config = dict(
    arch='unet',
    model='image deblurring model',
    dataset='close-ups of made-up surfaces with and without defects',
    train_examples=203450,
    image_size=32,
    crop_scale_min=1,
    horizontal_flip=True,
    task='deblurring',
    loss='charbonnier',
    norm='batchnorm',
    hidden_act='silu',
    widths=[64, 128, 128, 128],
    blocks_per_level=2,
    block='basic',
    attention=False,
    upsampling='nearest_conv',
    init='kaiming_normal',
    residual_init='scaled_by_depth',
    optimizer='soap',
    beta2=0.99,
    learning_rate=0.0016,
    beta1=0.9,
    shampoo_beta=0.99,
    eps=1e-08,
    precondition_frequency=50,
    max_precond_dim=1024,
    merge_dims=True,
    one_sided=False,
    adamw_lr_other_params=0.0024,
    max_grad_norm=3.0,
    max_steps=20400,
    batch_size=64,
    epochs=6.4,
    lr_schedule='cosine',
    final_lr_fraction=0.05,
    warmup_steps=2040,
    weight_decay=0.3,
    adamw_weight_decay_other_params=0,
)
Rows from block 10 of a small image deblurring model, named by matrix and row number. Rows with one number belong to one channel. Each number is 128 + 32 x the weight over its row's rms, rounded and kept within 0 to 255. All counts start at 0.
After each channel's rows are labels from the 100 images, of 14976, where the channel reaches its highest value: "peak on" is the class under the peak. Only what is clearly more common there than usual is listed. The data: close-ups of made-up surfaces with and without defects.
# convs0: first 3x3 conv (model.decb.1.0.convs.0.weight, 128x256x3x3, each kernel summed), inputs 0-127
# convs1: second 3x3 conv (model.decb.1.0.convs.1.weight, 128x128x3x3, transposed, each kernel summed), outputs 0-127

convs0.56 [115 156 119 157  75 100 190 113 142 141 106 156  90 134 116 139 142 148  52 145 129 143 113 142 124 128  99 138 129  96 109 134 104 144  60 172 145   0 116 102 127  86  82 142 118 122 161 180 139 126 135 160 123 146 153 119 144  53 171  82 154 155 188 140 138 131 123 128  80 133 136 124 138 148 199 109 165  74 151  50 151 113 144 148 106 113 138 175 154 142 146 185 187  97 112 149 160 132 107 143  82 168  99  85 107 136 131 115 122 146 147 178 138 121 169 140 150 142 150 131 126 147 141  88 124 121 117 168]
convs1.56 [132 112 121 128 137 114 139 110 162 115 153 119 109  91  78 197 161  78 139 117 127 130 116 115 160 149 126 155 103 124 121 128 157  44 187  95 177  81 137 113  92 141 128 139 107 142 104 112 169 125 121 188 137 130 182 131 127 169 130 115 151 127 192 170  89  94 158 179 102  99 151 161 164  88 121 144 126 146 169  65 110 122 120  83 160 115 158 137 147 136 139 121 108 173 165 141  59 153   3 110  84 108 130 146 112 166 115 143 110 128  94  70 134 110  77 111  97 109 148 126 129 164 175  44 127  97 119 128]
peak on: smear

convs0.106 [101 163 137  82 111 113 144 127 147 118 107 136 105 184 124 135 111 141  63 133 113  98 149 139 122 149 129 129 133  84  97 131 167 111 110  88 134 169 162 146 132 102 131 148 121 139 165 131 159 159 109 127 113 112 130  79  82 213 116 147 129 152 137 124 187 140 119 114 125 119 147 121 138 114 144 148 155  81  98 106 125 164 148 160 154 107 112 151 117 115 130 158 150 129 134 105 113 103 156  97 219 128 160 114 117  79 114 111 129  97 124 118 138 103 133 161 131  90 130 104 116 183 118 140 117  92 127 131]
convs1.106 [150 100 116 151  79  89 146 172  76 123 144  88 135 167  98 128  96 107 127 184 148 106 134 152 107 157 146 154 116  89 143 197 156 155 119 137 121 136  97 159 174  96 118 113  94 192 119 143  87 140 116 102 123  96  95 145 140  88 128 123 147 145 217 117 174 181 160 182 149 124  46 154 137 144  85 112 138 134  96 125 140 145 107 146 130 136  96  80 101 111 142 147  88 108  49 152  95 124 116 182 171 123 145 150 141 116 193 133 124 162 123 126 112 146 193  93 142 140 154  85 104 149 192 140 139 213 142  74]
peak on: dent

convs0.80 [142 158 115  80  67 126 150 143 117 148  56 141 107 172 130 151 121 105 137 118 111 111 116 114  80 105 118 167 136 133 145 135 113 133  97 176 128  94 115 120 100 105 187  37 150 147 127 149  63 117 129 156 105 105 132 134 175  88 132 174 148  30  84 124 174 158 119 136 138 121 123 134 117  89 103 118 170 104 117 113 140 149 138 130 131 143 119 175 116 115 125 147 108  22 133 188  98 110 153 144  70  41 134 151 106 118 132 126 122 125  77 101 109 133 142 113 126 145 128 146  85 129 111 168 122 123 139 133]
convs1.80 [110  82 129 145 105 109 121  43 118 116 100 165 131 138  94 151 138  81 145 106 100 154  57 168 163 191 149  59 113 106  68 162 115 138 119 148  86 148  45  79 139  54 117  82 129 127 129 163  91 132 107  55 142 147 148 121  88 102 116  66  98 153  24 112 167 119 130 108 117 128 131 103  94 128 112 108 135 102 143 146 131 127 106 152 126 121 124 147  85  94 127 156  93 146  46 118 109 100 167 111 157 132 153 108 155 168 133 107 194 116 146 176 139 153 171 125 126 136 107 170 122 106 109 142 118 140 125 115]
peak on: specks

convs0.97 [158 134 127  92 110 122 146 140 136 118 115 133 128 162 130 131 149 132 121 151 137 139 174 140 113 135 156 141 137 143 125 155 132 130 115 143 148 128 129 150 152  72   0 140 161 176 101 143 123 143 135  58 173 131 103 196  91  91 122  66 130 159 142 143 194 154 132 199 136 146  96 157 146 132 104 186 151 131 143 154 119 100 133 156  42  78  51 143 169 150  96 182 116 130 171 117 189 148 126  96 112 178 164 106 127 138 156 119 132 139 134 109 108 103 144 164 101 126 121 145  89 170 152 156 141 148 139 157]
convs1.97 [ 87 101  76  73 136 128 128  98 125 109 122 140 138 138  94 126 133 167 195 109  79 117 134  93 163 131 144 126  94 134 109 140 142 135  93 132 112 140 106 154 112 107 136 120 137 153 127  82 135 125  94 129 109  59 105 112  53 127 123  84 176  65 111  99 144 156 145  99 149 120 122 115 106 122  63 168 134 136 187 136 113  75 143 138 216 105 178 113  99 102  91 114 155 106 169 105 100 170 161 159 105 105 156 103 136 170 132 155 127 216 155 128  70 137 202 150 115 116  68 118 133 114  75 155 169  75  69  98]
peak on: crack

convs0.29 [138 145 152 115 102 102 134 110 133 101 191 114 128 134 146 145 120 128  81 104 118 127 126 131 105 113 100 158 141 101 109 146 135 120 117  99 138 117 125 103 130 165 201 137  91 225 134 136 119 112 144  57 141 109 125 172 144 109 118 140 145 108 148 128 117 101 139 108 111 164 159  96 125 146 143  98 157 182 129 149 175 132 136 111 161 164 135 163 108 110  79 118 174 118 110 162 127 114 134  55 153 166 124 113 138 157 112 134 113 138 137 132 101 149 138 200 105 125 130 120 113 137 152 106 151  95 140 107]
convs1.29 [121  80 153 133  95 172 126 138 136 178 139 152  66 178 150  92 166  80 134 163 162  81 138 159 106 172  95 148 130 117  81 116 162  98 127 145 127 124 137 145 118  79 135 119  93 134 149 146  94 142  61  81  96 148  71 198  70  79 103  81 154 133 151 111 125 135 154 188 125 117 148 170 101 109  60  99  61 135 132 142 128 124 132 139 141  70  59 143 133 176 152 148 121 144  45 112 180 116  82 156 168  93 119 105  67 136 126 172 121 138 148 148 141 126 167 176 164 105 129 141 122 149 115  95 109 106 123  99]
peak on: crack

convs0.78 [ 93 101 105 108 122 150  85 158 141 138 148 123 132 141 138 152 151 161 132 151 135 134 106 167 147 161 102 160 183 122 141 155 119  89 131 158 158 122 130 150 151 126 181 158 133 125 144 142  64 142 159 134 151 146 118  99 109 135 117 154 128 167 133 125 135 151 133 169 164 121 144 139 131 107 152 167 141 128 138 109 102 105 132  88 114 127  76  89 139 158 120 139 200 163 125 116  55 126 144 100  92 144 154 118 153 175 144 138 165  91 133 124 120 123 154 164  97 138 175 129 165 142 132 118 122 150 146 135]
convs1.78 [133 123 108 134 147  82 145 137 111 123 133 142 121 128 124 110 138 104 119 153 138  62  95 118  99 167 155 152 102  92 147 123 137 155 170  96 142 118 108  64 153 194 161 116  75 127 164  87 160 102 135 140  65 124 169  97 207 135 106  64 148 103 158 103  94 132 124 183  44 148 138 136 143 105 101 133 119  79 117 128 115 174 133  94  65 122  88  95 155 100 118 163 119 162 168 146 130 156 139  75  88 134  73 149 117  92  41 198 104 104 137 145 158 158 156  78 118 184 117  94 164 132  84 147  85 117 132 119]
peak on: hole

convs0.95 [141 133 186 133 120 133 157 103 121 103 145 142  66  81 149 113 170 176 154 121 148 161 146 133 118 106 111 133 162 151 114 131  90 137  28 147 121 140 122 180  83 141  60 132 133 135 126 128  98 115 139  58 130 108 147 171  85 107 133 120 127 130 112 128 101 132 113 118 142 119 154 101 144 175 123 118 174 152 126 105 150 144 147 139 100  97 157 155 152 124 114  67 159 139 140 123 107 143 145 135 100 150 135  45 116  80 165 146 127 128 156 196 137  95 135 138  91 141 110 114  48 127 129 150 133 125 124 106]
convs1.95 [ 97 168 122 133 123 127 124 118 127 106 123 140 108 114  22 124 134 172 120 126 123 153 137 136 145 121 135 118 125 125 107 141 149 142 107  95 144  86 115  82 125 150  71 119 102 137 140   0 148 140 140 139 141 131 141 186 100 133 152  77 130  81  57 176 145 134 146 103 169  80 118 120 136 127 117 133 117 109 181  90 127 105 137 122 132 184  79 162 137 176 172 135 141 125 144 128 196 114  77  74 135 131  88 104 125 141 102 131 158 186 106 152 141 114  35 167  84 123 135 124 130 116 162 105 128  93 144 101]
peak on: stain

convs0.24 [115 108 113 123  86 137 150 143 187 135  65 129 145 114 135 118 168 114 155 105 145 159 136 137 114 116 120 130 157 145 123 149 129 120 154  79 146 166 186 146 110 154 173 121 132 128  70 123  90 154 126 103 141  89 137 136 100  59  94  90 110 108  90 117  93 144  93  77 174 133 130 112 100 111 142 148 124  48 104 122 112 103 146 110  76 202 124 156 144 112 107 108 165 140 103 147 120 119 138  87 113 157 148 105 119 108 116 106  91 168  79 113 156 164 111  77 114 137 134 186 171  93 112 134 107 114 128 122]
convs1.24 [117  81 111 124 104  87 131 117 120 106 120 111  58 112 112 109 111 133 113  97  77  86 158 143  93 147 102 122 155  93 141 217 119 165 158 133 148 134 108 145 119 128  99 102 107 158 124 171  91 156 120 116  74 121 142 179 105 114 104 142 127 117 139 139 141 176 140 130 101 102 187 135 152 140 149 143 123 168 160 153 131 154 126 177  59  93 138 130 126  75 151 167  98 191  74 130 157 140 178 110 115 131  30 125 145 197 110 108 169 116 103 155 134 137 222  95 164 114 122  98  46 138 122 131 119 109  79  74]
peak on: crack

convs0.2 [113  90 111 165 120 120  84 140 133 132 159 134 144 133 126 108 109 110 146 137 104  95  78 123 134 150 103 134 140 121  98 116 168 136 136 103 113 123 133 101  98  88 118 133 132 137 152 112  97 124 146 163 126 127 144 142 167  76 109 173 106  67 119 137 127 117 113  80 146 124 152 106 116 110 151 147 131 177 135 146 116 137 159 163 172 165 120  88  68 149 135 169  80 132 145 134 105 136 156 122 102 157 119 137 118 115 136 181 149 154 120 121 147 100 123 109 124 132 115 116   0 152 107 163 114 118 124 104]
convs1.2 [114 154  96 134  96 116 115 114 122  76  98 131 148  98  56 138 118 147  85 132 159 130 135 144 116 123 133 137 130 108  83 116 109 153 188 146  83 159  81 142 143 146  77  96 121 110 127 173 101 156  77 101 202 161 111  92   9 109 108 110  75 143 137 162 143 144 140 141  92  92 122 103  85 129  72  89 153 153 114 115 120  92 113 121 183 111 177 132 104 117 101 158  82  78   0 132 116  98 141 127 127  97 165 114 135 196  92 179 117 133 128 152  91 154 105 126 135 157 126 154 139 122 167 138 137 126 124 136]
peak on: specks

convs0.64 [128 117 130 161 127 193  87 134 134 138 164 141 155 155 120 114  96 117 167 132  94 119 142  90 123 141 117 146 140 125 127 119 116  93 131  79 116 128 122 101 123  92 144 128 142 147 141 131  80 129 158 133 121 148 137 145 169  79  92 177 126  66  78 126 144 115 133  54 135 127 121 100 109 155 139 146 151 112  94 143 117 114  97 148 159 158 126  70 107 140 134 131 101 136 129 132 138 153 149 113 107 166 140 134 111 137 120 187 134 119 140 126 131  96 147  95 131 129 148  65   0 145 125 160 124 133 112 120]
convs1.64 [109 144 141 139 113 139  92  94 120 126 108 117 160 157  20 127  90 156  84 103  96 161 140 113 160 162 151 103 145 131 121 133  92  97 168 118 111 124 115 118  78  84  72 110 113  63 107  72 106 145 131  56 181 154  80  69  34 136 108 148 119 149 131  69 121 107  77 121 133 171 160 100  53 151  99  78 136 136 123  81 128 138  98 129 187 107 151 149  95 114 141 155 125  80  71 130 110 131 150 114 142 105 116 102 116  87 157 119 170 116 139 130 101 144  87  96 147 153 136 139 159  68 133 135 128 169 167 149]
peak on: specks

convs0.124 [104 162 136 119  94  49  95 164  78 153  81 146 161 108 118 126 131 119 137  84 136  66 133 115 140 139 112 106 116 121 107 100  84 128 109 167 107 147 150 109 112  86 204 115 101 160  83 102 173 198 130 142 120 133 110  84 147 152  75 142 118  98 113 106 159 125 120 149 149 114 103 159 105 128 129 124 158 109 105 155 213 150 139  90 106 154   0 144 122 130 109 141 133 179 126 142 146  92 225 120 116 103 126 167 109 147 139  87 128 114 165  88 148  79 118 120 110 122 101 127 133 117  94 126 122  99 115 116]
convs1.124 [133 115  13  96 158 125 140 129 154 135 118 137 104 107 136 146 162 197 105  88 135 140 106 169 119 126 180 129 148 133  70  58 134 118 147 129 115 114 131 153  87 164 130  88 139 161 112 200 101 182 125 112 113 128 148  38  97 109 178 123  91 120 127  85 130 100 132 123 137 186 111 123 110 171 105 106 249  93 154 151 120 148 105 110 100 122 110 185 120  99 140 132 153 166 157 132 140 119 154 116 152 146 166 136 125 182 148 161 191 174 122 131 122 144  58 129 101 156 171 152 148 118 113 120 144 133 127 137]
peak on: specks

convs0.122 [147 157 103 106  94 146 157 134 157 147 100 110 133 121 139 136 107 151  99 156 130 149 147 113 143 147 153 134 158 144 121 131 166 136 118 138 129 113 129 137 141  61 111 130 129 132 168 135  68 170 133 128 108 113 152  11 148 119 145 134 117 155 115 142 143 165  74  11 125 129 111 120 104 178 112 123 141 165 120 123 135  53 136 109 173 158 143 130 207 138 162 120 128 148 132 125 142 135 140 177 124   7 136 156 126 132 140 113 140 128  75 134 162  81 176  96 132 117 124 116 156  90 126 187 101 143 138 145]
convs1.122 [113 129  98 113 130 150 149 128  77 141 126  99  93 118  70 125  95  97 150 166  65  83 203 128 197  78 113 133 117 178 131 166 159  77 172 164  81 154 140 142 128 172 116  88  91 103 125 116 129 137 158 120 122 120 118 149  56 153 121  53 173 156 120 163 130  85 160 135 115 197 134 155 105 109 147 170 141 155 144 110  76 132  79 113 106 133 167 112 155 117 100 108 104  83 172 162 150 150 123 102 111 185 172  67 128  99  82  78 116 151 130 165  96 120 132 127 103 100  74 178 133 140 103 118 114 114 142 185]
peak on: hole

convs0.121 [ 93 180 165 108 103 119 172 170 106 156 188 140 111 114 113 138 154 177 121 161 165  86 144 114 115 139 120 164 117 132 122 109 175 142  77 107 124 107 103 164 118 123 134 135 128  55 129 107 143 112 136  75  96  77 134 113 156 118 203  52 127 153  82 131 115 148  95 174 103 149 155 143 175 124 102 105 144  75 116 113 120 114 134 112  83 114 107 108 162 142 111 195 151 126 118  89  81 107  98  83 137 149 122  64 136 141 106 123 140 116  72 125 126 106 149 126 129 114 108 131 130  83 103 115 128 109 130 146]
convs1.121 [124 134 152 113  97 162 163 157  79 128 119 123  41 116  54  68 139  97  89 171 163 120 156 117 101 154 124 131 143 123 117 155  81 135 175 108  92 147 143 110 110  98 146 165 154 120 120 129  86 141 116  83 163 237 153  63  88 114 110 130 102 117 244 104 138 145  92 128  96 160 144 130 108 112 125 127 158 157 126 156 144 144 143 108 112 157  89 166 106 145 126 113 106  97  91 126  76 110 163 151 163 114 132  48 142  66 169 129 162 106 129 145  94 155 160  68 167 149 130 120 159 141 108 144 123 142 146 107]
peak on: dent

convs0.86 [175 122 156 127  90 135 166 103 106  80  77 156 137 112 126 116 126 126 118 134  96 127 160 114 106 140 117 116 112 125  87 117 128 111 108 123 121 119 161 192 109 107 164 175 120 112  98 107 188 119 148  71 111 127 122 160 125 139  86  85 116 124 157 126 110 113 135 118 111 130  91 108 172 150 129 159 147  75  83 203  90 134 115 150 100 165  96 150 114 150 115  99 122 111 122 123  96 139  84  95 176 176 140  70 148  94 137 154 152 123 130 118 119 100 144 149 102 141 108 154  89 120 116 139 142 143 122 113]
convs1.86 [127 219  99 125 148 112 126 145 122 101 111 162 126 144  62 114  96 169 145 106  25 142 140 126 149 120 100  95 169 171 175 159  93 132 129  83 167 110 148 180 105 178  76 141  99 102 154  40 146 108 150 164 189 122  96 144 187 145 106 138  99  86 168 153 130 145 162 140 121 142  68  94 160 116 190 141 118 119 171  97 126  87 116 132 163 114 141  76 186 123  97 120 117 136  98 114  59 102 150 150 132 133  92  88 149 116 137  95 176 119  98  93 133 143 100 119 149 151 113 131 114  97 153  83 159 114 116 127]
peak on: crack; dent

convs0.13 [116 102 170 139 159 142  96  93 171 197  99 121 149 156 111 122 135 133 124 142  99 155 148 123 120 131 177  74 117 101 158 126 139 169 155 152  99 130 158  73 139 195  65 127 131 129 113 168 173 179  90 136 183 139 112 196 121 146  54 161 139 127  94 108 138 111 140 132 130 133 156 126  90 177 112 144 218 150 131 164 193  88 135 151 128  92   0 167 179 108 108 180 125 137 122 144 170 130 117 120 130 155 142 158 129 161 158 111 121 132 121 131 126  56 136  90 119 153 100 173 151 126 130 142 138 133 100 124]
convs1.13 [104 159  83  93 132 124 111 135  70  95 127 132  87 156 121 130 102 234 174 110 127  42 121 163 155 118 121 112  70 126  88 140 149 119 112  54 142  88 124 161  88 169 104  84  81 123 141  97 143 107 179 131 100 105 144 150 131 143 188 119 140 147 137   5 128 133  79 113 127 171  40 123 153 117  94 156 162 131 160 150 130  93 148 119 109  88 146 113 165 103  80 120 135 110 119 153  89 124 131 142 159  99 117 109 136 123 105 151 150 118 133 146 132 116  95 139  85 110 151  77 145 119  92 103 141 126  98  72]
peak on: hole